A small image embedding model, trained from scratch.
Training: soap at rate 0.0025, 4900 steps, held-out accuracy 74%.
Data: trained on dead-leaves pictures: piles of overlapping shapes, 72500 training examples, 3.2 epochs.
Rows from block 3 of a small image embedding model, named by matrix and row number. Rows with one number within an expert belong to one neuron, the router's apart. Each number is 500 + 25 x the weight over its row's rms, rounded and kept within 0 to 999. All counts start at 0. Numbers have three digits each.
After each expert's rows are labels from the 100 images, of 14976, where the router gives the expert most weight on average: "top examples" is what is common among them. Only what is clearly more common there than usual is listed. The data: dead-leaves pictures: piles of overlapping shapes. In brackets: how many of the 100, against the usual share in percent.
# router: router (model.blocks.3.mlp.router.weight, 16x320, trained with AdamW), inputs 230-275
# gate: expert gate (model.blocks.3.mlp.gate, 16x80x320), inputs 230-275
# up: expert up (model.blocks.3.mlp.up, 16x80x320), inputs 230-275
# down: expert down (model.blocks.3.mlp.down, 16x320x80, transposed), outputs 230-275

# expert 11
router.11:501499485504472553481506505509503545523496496512489484489460525479502448498488460501544506514502487500501472520488537506509502492479547507
gate.0:511498500431525500567483470500501495511509501486497503539572500500525501499498501471497500581501529499502496501436499491570485547444475500
up.0:524489500433587500525469500499499491501505501509496509500501519499522514500487505470482499501493533503501500512468500496554498505424437497
down.0:501501498500500543459499504503508498495516500463500520532483500508501511500460493496515504517499480510502503547497509497465499473490494497
gate.2:500500500500500546500500447500500500500500500500500500500500500500500500500500495500500500500500500500500500500500500500500500500514493500
up.2:500500500500500500500570482500500500500500500500500500500500500500475500500500500500500500506500500500500500500500500500500500497533456500
down.2:500539500500500500491500500500527468500500553500500500485475500500500420500521500500500500500500500500500500500561502500500500500499623500
gate.3:497512500500520487503494500473539484539454502496498500501489571496490498511501491489498494513501453491496500493497530503499500412534518492
up.3:498510500500505476519499500500556484519453501491500499500483596500499502501501495491498495514499478499500499489499506503510500441521542498
down.3:499500501501493517513500500489496501491501500500436500500502509500500501500500496500596500500499513500500458496500500507497500499467486500
gate.7:500500500500496500501496530501500481498500500496501500500500500482475575500500585498502500500388507500499460526434522444501466501500500500
up.7:502501500504500532500502500500498499500494501414500500511500500479497507500456541500503500438433500499500499499412500461515501501503487503
down.7:495498500501478477494500505500511500498580481453500504499497506500500498500500504501496499501500500500503500472506505476509500501596500502
gate.11:500500500500500500500500500500500500500500500500500500500500500500500500500500500500500846437500500500500500500500500500500500500500500500
up.11:500500500500500500500500500500500500500500500479500500500500500500500500500500500500500742500500500500500500500500500500500500500500500500
down.11:500500500500500500500500500500500500537507500500500500500500500500500500500500500500500500500500454500500500500500500500500500500500672500
gate.15:500498518482492454518501488500493500500492516642504499505502504500504498498499489499513497380500523497501498500523496501545499501496620500
up.15:500471536490525486513516499502495462502500506550492500503501500500500477500508460500559500404494500500500500498515500424549500550500632500
down.15:496500508482500496500456475500500538501480496579485500481466501500510495475484492488502462500525500496509518500503530505468489488464540519
gate.20:495501500499497507502491478543494500524520490495496500500501484500499500500501506501497501499500559500500540521500500489587500494498496500
up.20:507482500504538499494499500501501497486480506542502407500495498497507501500496495489498500492502505504500488500499479498365499505456503500
down.20:500502504500485659489500501502500501500500500523500500500550479499561509506499497502501500500500524502497502346496498458495527500499500500
gate.21:500500500499500500598499500500500500500500500500500499500500500500500500500500500500500500500500500500500500500497500535499500500500501500
up.21:500501500500500505497501500498499500500500500500500501499500500500500500489500500435501502500507500500500501500506500376587500498375499503
down.21:500500500500500500501500500500495500500500500500500500500500500500500500500500500500297500500501500500500500509500500500491500500500500500
gate.26:500488500516500502500562500387500500500473500462500500500500533500496497500500500500500529500500500501500548500500500499531500500489461507
up.26:500524492500500494500456510507500500500500500500500500500500460500500500500500500500500461501473501499500475526500500515446500500537501500
down.26:500501500500585436531503500459500500500521500500500500500500500425500500500500500500545525500505614500500493501500536500423500587500476500
gate.33:500500500500500500500500500500500500500500500544500500500500500500500500500500669500596500500500500500500500500500500500482500500500500500
up.33:500500500500500501500500500500500505500500500500500500500500500588500500500500500500500500500500500500500500500725500500500500500500500500
down.33:500491500498500500500500536500500500350500500500500500500500500500500500577500500500500500500500500500500500500500500500500500500500518500
top examples: large pieces (100 vs 33.4); dark (68 vs 13.7)

# expert 10
router.10:473466525539506480539481500510537504519498515485497482480489509534529502474536531484516509486512511490458485498518521468492494466466524488
gate.6:500500500500500500500500500500500500500500500497500500500500500500500500500500500500500500500500500500500500500500500500500500500500411500
up.6:500500500500500500500500500500500500500500500498500500500500500500500500500500500500500500500500500500500500500500500500500500500500500500
down.6:500500500500496500596477500500484500500500500500500500500500500500517500500500500500500500500500500500500500500500500500500500500500500500
gate.7:499503500500501494500500500498500500500500500500500500500500500500500500500500500500500500500500500500500500500499500500499500500497498500
up.7:500500500502499504500500500500500500500500500499500500500500500500500500500500501500500500500500500500500500500499500500501500500500500500
down.7:500500500500500500609500500500500437500500500479500500500498500500500500500500500500502500500528500500500500500501500500496500500500503500
gate.12:488493500501511480509346521478514508503487502494497528501515484524500485495498533501505514501457502505402500497501504523494513489478502502
up.12:521501493496489509500556504519428494501512479500502484499474500462502518508501487500484488497503482492499501521503498489511485500510499497
down.12:494550497496539544482499499390497495521473501423518494500560500522501465494499505493499523502532500500534499500505495501497500505487487500
gate.22:500480500457502498496500500500495503500500500461499501500501505503500500500500500500500500498500745521498500461615499493500500500425499500
up.22:499499501499500527495501499491474500502500501458496506499524505499498477500500514503530503494494701538489495467499458491501483496489501454
down.22:500499501423501509500500499503500500499500499505458508504503500497501500499508510500502500499538503501500500527497499457475500499498488499
gate.33:500490499498515483489503534510499516513539463477495492473499493505507517494500512465496501473510500509495463495529503555475502453481498513
up.33:529501499496501513553490475497476491485490605515504500523509530497497482504495432532521500535514500496505517508526500476533496534513508477
down.33:497537500490500525505500498515509499499501501503500498503515493502502531495502490500517502499498512501598496500506505504448500547484525503
gate.35:500500500500500500500500500500500500582500500500500500500500500500500500500500500500500500500500500500500500500500500500500500500500500500
up.35:500500500500500500500500500500500500691500500500500500500500500500500500500500500500500500500500500500500500500500500500500500500500500500
down.35:500500500500500500500500500500500500500500500500500500500500500500500532500500500500500500500500500500500500500500500500500500500500500500
gate.40:500500500500500500500500500500500500500500500500500500500500500500500500500500500500500500500500500500500500500500500500500500500500501500
up.40:500500500500500500500500500500500500500500500501500500500347500500500500500500500500500500086500500500500500500500500500502500500500500500
down.40:500500500500500500500500500500500500500500500500500500500500500500500500500500500500500500500500500500500500500696500500500500500500500500
gate.44:511500515476503499454499504522500503500503498532510533496473497498500492430479507500513505500503442501510503507514517522518503480423480485
up.44:498500484521516507528499520493492500496503486477518486499506501504507489556500489498487499501499500500499501486552500492484498507598496504
down.44:515547500503498524500466501435498508499527475498509518501499507488500470542490578514461499489546528498499502489500496501464502542504529505
gate.52:500500500500500500500500500500500500500500500500500500500500500500500500500500500500500500500500500500500500500500500500500500500500500500
up.52:500500500500500500500500500500500500500500500500500500500500500500500500500500500500500500500500500500500500500500500500500500500500500500
down.52:500500500500500500500500500500500500500500500500500500500500500500500500500500500500500500500500500500500500500500500500500500500882500500
gate.62:499500508502505520518496500504500511499502501468500515510556514501506500502502509500496511474490510494487493502510480377490499527463452490
up.62:500493505501491461500500500500494493500502500553500486502464499499500500497491500478506500500498497491500500483491549502500500480497566510
down.62:500499500502468504500502501504500504500499500536501501504498499497502502499500561500503493327492500500499503513497500497492500520497492500
top examples: pastel (85 vs 14.5)

# expert 14
router.14:518482555550490534513515487501526524541482466492498506505477510495498480489512501482500533461541517530471454508518527483461532518474526482
gate.27:500500500500500500500500500500500500500500500500500500500500500500500500500500500500500500500500500500500500268500500500500500500500500500
up.27:500500500500500500500500500500500500500500582500500500500500500500500500500500500500500500523500500500500500682500500503500500500500500500
down.27:500500500500492500500500500500500500500500500473500714500500500500500500500500500500497500500500500500500500500500500500500500500500500500
gate.34:505502498403478491493502505524500500500551500519505500479500494500500515498491502499500500502386500494502562510622500500521500464497502479
up.34:500500500500500500500463500505527500500501500488500500500500500500500500500500500500500500469500500500491500528500500500459500451500500500
down.34:500500500448500497503500500500500500500500500501500500500500500509500528494500490492500500500500500500500500517500500500504500500500786500
gate.38:500500503500500498500500500500500593500500500500500500520500500521500500463500530409516500491500527500456500500500500463427500500500507500
up.38:505500514500500500500500494500500500500500500500500500500500442515500500469500506416522500438500529501477500500500500469414555500500502500
down.38:487500500500498548490500500500500500524393500435500500500515505500500500500500490524506500500579500500500500486500487500493500500500503500
gate.44:496427501498510485470502504500540500500484493499500494504495495499449500500527467499496500583507503499500496495477501444500499458514500496
up.44:505565499500494511496481501499480500501494534500500502484517482514522508492519503492511504500501495505466504500502474502535491498499499499
down.44:500519500490503689574505499509495500500451500501500500499479500500504508504484480448433486536501483499503499505469501510502499452500505501
gate.55:500500500500500500500500500500500500500500500500500500500500500500500500500500500500500500500500500500500500500500500500500500500500500500
up.55:500500500500500500500500500500500500055500500500500500500500500500500500500500500500500500500500500500500500500500500500500500500500500500
down.55:500500500500500500500500500500500500500500500500500500500500500500500500500500500500500500500500500500500500500500500500500500809500500500
gate.62:449500494500551500501500500500500500500500500499500500499502500500504510500500518500502500500502489500489539496525506500510500500500500500
up.62:500420502497499501477499500510499500500545500500490500480472541498497484520501503500554500501492485495534495503492506500427538512500496500
down.62:500500500500484449500500500455500500515500546645500500500500500500544505500500450501500500500500500500500477556504500500500500529513540496
top examples: warm (57 vs 14.2)

# expert 13
router.13:536505510476504489515492526503489487506502492503476520487507481494536530474492509467477525473521517549480480528547526490495517529438507495
gate.17:500500500500516503515500500500500467500510498448484500515500500456507494509471509497500500505477504500502499500552500501411499500488500500
up.17:500500500500500497500500500488451517501497510544500501490495500501494501500500500529500500499566492500475531487501500500586500493514513500
down.17:537628500491496587521495500477500478500572498500500552500439471500500442500489485500542500500502532510517492487516500502484500500490500503
gate.39:500500523500500507500500500500500500500413501487499500500500500500500501500500500500584500500500501500484500500500500498502500423500500500
up.39:500500500500500500500500500500500500500501501501500500500500500500521500500525497500499500566500500500500500487501500500614500500500494500
down.39:500500500500488500500500500492500500500500500499500500500500612500500500500500500500500500500523500500500500500500500500536500500500500500
gate.52:500500500499500500486500500500500500510501500510500497500497425500494538450548496501507500476500500422500505500500502503482500504338500500
up.52:504596510493501500499500500500499499564510500466497500501518500500500500483500497500500500430500516500493501440498484500498502530385463500
down.52:500500500500502498418500515523500500505492500502500515500501500500500502475500500500500505466538500500500483500483500465498500500500500500
gate.53:500500500500500500500500500500500500500500500500500500500500500500500500500500500500500500500500500500500500500500500500500500500500500500
up.53:500500500500500500500500500500500500500500500500500500500500500500500500500500500500500500500500500500500500500500500500500500500500500500
down.53:500500500500500500500500500500500500500500500500500500500500500500500500500500500500500500500500500500500500500500500500500500500500500500
gate.61:500500499477503500547507500488466500500502503496501501484500500471485500499502498501506527425487494509498538498500500500488500500413537487
up.61:500501501524499499474497500519522500499499499506496495500500500526516503501500504495491479569500509472499490500500500499512497500558411506
down.61:500513499497502504502501501494500500484522500501504500500502500499467494503500499501503488498482500525497500430487499506502500509497501500
gate.76:500500500500500500500500500500500500500500500500500500500500500500500500500500500500500500500500500500500500500500500500500500500500500500
up.76:500500500500500500500500500500500500500500500500500500500500500500500500500500500500500500500500500500500500500500500322500500500500500500
down.76:500500500500500500500614500500500500500500500500500500500500500500500500500500500500500500500500500500500500500365500500500500500500500500
top examples: grey (99 vs 14.4)

# expert 5
router.5:496484525519467509519466538538485505480484548514462479512512526493484512552525475466507465528514503481507462536516494459513461531495485470
gate.2:498493500507501497502500500500500500499507500498500500500500500500500489500500501500500500501500500497500498501502500500500500499500510500
up.2:500500500499500500394499501500500500500500498492500500500500499500500500500501500499499500500503500500500500500500500500477500502499500500
down.2:500500559500500504500500500500517500500500500500500500500500500500500500500500500500500500500500500500500500604500500500500500500535500500
gate.14:500500500519500500387500500540500500500500500485500524500501500501499502500501499500478500500500501503500434496469500499391499501499500500
up.14:505494500500490500485500500533500500574500499501500500500500500500501500500497501501502500504500500501501500500446499501500500500500500500
down.14:547496500647499499500500499566512519500497500504500500500492492498492498530500493530521500500500539501500502502474500500493500507500496500
gate.29:500500500500500500500500500500500500500500500500500500500500500500500500500500500500500500500500500500500500500559500500538500500500500500
up.29:500500500500500500500500500500500500500500500500500500500500500500500389500500500500500500500500500500500500500500500500500500500500500500
down.29:500500500500500500500500500500500500500500500500500500500500500500500500500500500500500500500500500500500500500500500531500500500500500500
gate.31:500500502503500500511500499500500500500500501500500500500498500500500499500500500500500500497500499498499499501501502500500501500500500500
up.31:503501502483456518552500506499495494500499492546502499509500494503502501501498523502510497504492499500500514466498501498520501500498497500
down.31:500659501549500503505497500501492547493504505544500496498502500500505504500459498500500496502504500500496502500502501500436509495487501500
gate.38:500500500500500500500500500500500500500500500500500500500500500500500500500500500500500500500500500500500500500500500500500500500500500500
up.38:500500500500500500500500500500500500500500500500500500500500500500500500500500500500500500500500500500500500500500500500500500500500500500
down.38:500500500500534500500500500500500500508642500500500500500500500500500500500500500500500500500500500500500549500500500500500500500500500500
gate.39:500500498500500503441500500558500501497498500509500498502500500498500502501501493500496500500501500499500499500500500500507498502593500500
up.39:499500497498500497499500500500499502500500500501500483502500500499499500500502495500497500500500500500500500500500500498500499501518499500
down.39:500500502457499499501501498572500501442502500488500498530483462500500570497501501500502498500501499515525580497499500502500501499473500500
gate.42:500500500500500500500500398500500500500500500500500500500500500500500500500500500500500500500500500500500500500500500500500500500500500500
up.42:500500500500500500500500500500500500500500500500500500500500500502500500500500500500500500500500500500500500500500500500501500499500500500
down.42:500500500500500500500500500500500500500500500500500500500500500500500500500500500500500500500500500500500500500500500500500500500500500500
gate.47:500500500500500500500710500500500500500500500500516500500500500500500320500500499500500500500500500500500500498495500500500500500500498500
up.47:500500500500500500500303500500500500500500500500500500500500500500500500500500500500500500500500500500500500500500500500500500500500500500
down.47:500500500500499499459500500433500500500499500500500500500502500500549493500500501500501499500542473500499500497500500499500500500500500500
gate.70:500498537519476495554500500504523494515499504493500493501459501503500501500500505488500500499500507494499499515498500504497500502507513502
up.70:500500500501500500500500500500500500500523500500500500500500500500500500500500500500101500500637500500500500500501500500497500500500500500
down.70:500500500499500500502500500500500500500500500501500502499499500500500500500500500500500500500500499500500500602500500551320500500500503500
gate.72:500500500500500500500500500500500500500500526500500500500500500500500500500500500500516500500500500500500500500500500500500500500500500500
up.72:500500500500500500500500500500500500500500500500500500500500500500500500500500500500500500500500500500500500500500500500497500500500500500
down.72:500500500500500492500500500359500500500500500500500500500486500500500500500500500500500500500500500500500500500500500500500500500500500500
top examples: cool (80 vs 14.4)

# expert 1
router.1:508487479488472517503499520494445547476460502512496509528487504469490500539479460550499481530520477517512494459453522481496499520488473507
gate.3:500500500500500500500500474500500500500500500500500500500500500500500434500500501500500500500500564500445500500499500500258500500500500500
up.3:500500500484500534500500500500472524500500500500500500500501500500500520500500500500504500500504500500535507546509500500503500500500521500
down.3:500495500500500500500500500500500500500515500428500500500500500500500500500500500500500500500500500500586500500500500574499500500500500500
gate.7:501506498471454516502500500570543511464506514500506499500488499477498513493493496506492522491437540520500509505500500500517500500500500500
up.7:503513498454465604484500500570511513499492512497501501503495465479486511500507497510491537499482510511500501514500500501492500510494503500
down.7:500506443500487461517496500575487512500499500513500488466539525486477494499498516499504521490487562481505500502511499488505517500513459493
gate.11:502500499519500503500500522500499499500500500501522496527501500381500500500500501500485500500477500486500500501501503483500500500501503500
up.11:503500500531500547502500499500499498500498500501519500525500500449500530507499502500474500500446502469506499501503507478504496500526504500
down.11:500525506498495497498499498499497499499491499490500505500464512500504493502500484420565531513494503492468500541500516493472500500496500500
gate.13:500500500500508429500499500500500500500501502635500500499500501499499500500500499500504500500500500500500503419500501500511500500481500500
up.13:500499500499498502502501500500500503500503497432500501501499499503500500500501501498491500457499466499500496490500500501500500500547500499
down.13:500500500500519502500503500505499534500500500536500494500500500500500500500498704500491500500500500500500512506520500499498500500504600500
gate.15:500512500500500500500500500500500500500500500500500500500520475500500442500500500500500500500500500500500500500500500500422500500339500500
up.15:500500500500500500500500500500500500500500500500500500500570500500500485500500506500500500500500500500500500500500500500500500500485500500
down.15:500500500500500498577500500500500500500500500500445500500568500500576500500500500500500500500500500500500500500500500500500500500500500500
gate.22:500500500500500500500500500500500500500500500500500500500500500500500500500500500500500500500500500500500500500500500500500500500500500500
up.22:500500500500500500500500500500500500500500500500500500500500500500500500500500500500500500500500500500500500500500500500500500500500500500
down.22:500500500500500500500500500500500500500500500500500500500500500500500500500500500500500500500500500500500500500500500500500500500500500500
gate.47:500500500500500500500500500500500500500500500500500500500500500500500500500500500500500500500500500500500500500500500500500500500500500500
up.47:501500500501500519468500501500500500500500500436500501500500500500500500500500492500500500495500501501500500497500499500478500501502500500
down.47:500500500500485499500500500499500500500441500500500500500531500500500500500500500500498500500500500500500500500500500500501500500500499500
gate.48:500500500500500500500500500500500500500500500500500500500500500500500500500583500500500500500500500500500500500500450500500500500500500500
up.48:500500500500500500500500500500500500500500500500500500500500500500500500500500500504500500500500500500500500427500500500500500500500500500
down.48:500500500533500500500500500500500500500500500500500500500500500500500500500500500500500500500500500500500500500500500500501500500500500500
gate.50:500500500500500500500500500500500500500500500500500500500500500500500500500500500500500500500500500500500500500500500500500500500500500500
up.50:500500500500500500500500500500500500500500500500500500500500500500500500500500500500500500500500500500500500500500500500500500500500500500
down.50:500500500500500500500500500500500500500500500500500500500500500500500500500500500500500500500500500500500500500500500500500500500500500500
gate.61:549500494497511419574500503495485506501497498511500501481512501501501506450460548504552489490483491516495507473467509506496520500499451508
up.61:549500491497501408575500499501454516501495496518500500489502500500506505464466546502533491502502497499496504444464507507501505511500448501
down.61:500481522548500506500501492488494502513496492492500501497462513501501500500488520480548499504500503499500462500500500505520498455550511500
top examples: small pieces (61 vs 33.2); vivid (38 vs 14.3); warm (37 vs 14.2)

# expert 4
router.4:492473505551452542483509490500493510504458538501471491496489532471487497556505496507505465530511490518482452528468517481467468518512513485
gate.13:500500500500500503500500500500500500500500500500500500500500500500500500500500500500500500500500500500500500500500500500500500500500500500
up.13:500500500500500500500500500500500500500500500500500500500500500500500500500500500500500500500500500500500500500500500619500500500500500500
down.13:500500500500501500500500500500500500500500500497500500542500500500351501500500500500500500500500500500500500500410500499500500500500435500
gate.16:500500500500500500500500500500500500500500500500500500500500500500500500500500500500500500500500500500500500500500500500500500500500500500
up.16:500500500500500500500500500500500500500500500500500500500500500500500500500500500500500500500500500500500500500500500500500425500500500500
down.16:500500500500500500500500500500500500500500500500500500500500500500500500500500500500500500500500500500500500500500500713500500500500500500
gate.17:500500500279500500500500500500500500500500500500500500500500500500500500500500500500500500500500500500500500500500500500500500500500501500
up.17:500500500500500500500500500500500500500540500500500500500500500500500500500500500500500500500500500500500500500365500500500500500500500500
down.17:500500500500500496503500872500500500500500500502500500500500500500500500500500500500500500500500500500500500500500500500500500500499500500
gate.30:500500500500500500500738500500500500500500500500500500500500500500500500500500500500500500500500500500500500500500500500500500500500500500
up.30:500500500500500500500500500500500500500500500500500500500500500500500500500500500500500500500500500500500500500500500500500500500500500500
down.30:500500500500500500500500500500500500500500500500500500500500500500500500500500500500500500500500500500500500500500500500500500441500500500
gate.41:499500500596500502510492490501499502500501501447500495500501499429507500532575478501506499500504497498501428500500500500488499502508515500
up.41:500500503496495475500504506500497502501492500500500501502491500498498490500500500498500499499501500501499500477498500504496500501498498500
down.41:500496505499501504474500495539499500500503496492500500498490500501500501500500492464501500551503500500501495567505503492482500500492501500
gate.44:500500500716500500500500500500500500500500500500500500500500500500500500500500500500500500500500500500500500500500500500500500500315500500
up.44:500500500500500500500500500500500500500500500500500500500500500500500500500500500500500500500816500500500500500500500500500500500500500500
down.44:500500500500500500500500500500500500500500500500500500500500500500500500500500500500500500500500500500500500500500500500500500500500500500
gate.56:500500500499500500501500500500500500500501500500500500500500500499499500500500500500500500501499501500500500504500500500501500500500500500
up.56:498491514497498463541500503497511497500479499587494499500496502491499501499501482485504500502522487500500499501499508496543499504505509517
down.56:500500500500436500500500500500500500500500500500500500500500500500500500500500500500500500500500500500500500500500445500500500500500500500
gate.57:500500500499500499500500500500500500500500500499500500500500500500500500500500500500500500500500500500500500500500500499502500500500500500
up.57:500500500500500500500500500500500500500500500500500500500500500500500500500500500500500500500500500500500500500500500500500500500500500500
down.57:500500500500473500500500500500500500500500500500500500500500500500448500500500500500500500500500500500500500500500500500500500500500500500
gate.60:500500500532500500500500500500500500500500500497500500500500500500500500500500500500483500544500500500500500500500500500499500500500500500
up.60:500500500500499501500500500500500500500500500499500500500500500500500500500500500500500500500500500500500500500500500500500500500500500500
down.60:500500500500500500500500500326500500500500500500500500500500500500500500500500500500500500500500500500500500500500500500501500500500500500
gate.62:500500500500500500500500500500500500500500500500500500500500500500500500500500500500500500500500500500500500500500500500500500500500500500
up.62:500500500500500500500500500500500500500500500500500500277500500500500500500500500500500500500500500500500500500500500500741500500500500500
down.62:500500500500500500500500500500500500500500500500500500500630500500500500500500500500483500500500500500500500500500500500500500500500541500
top examples: cool (90 vs 14.4); mixed sizes (67 vs 33.4)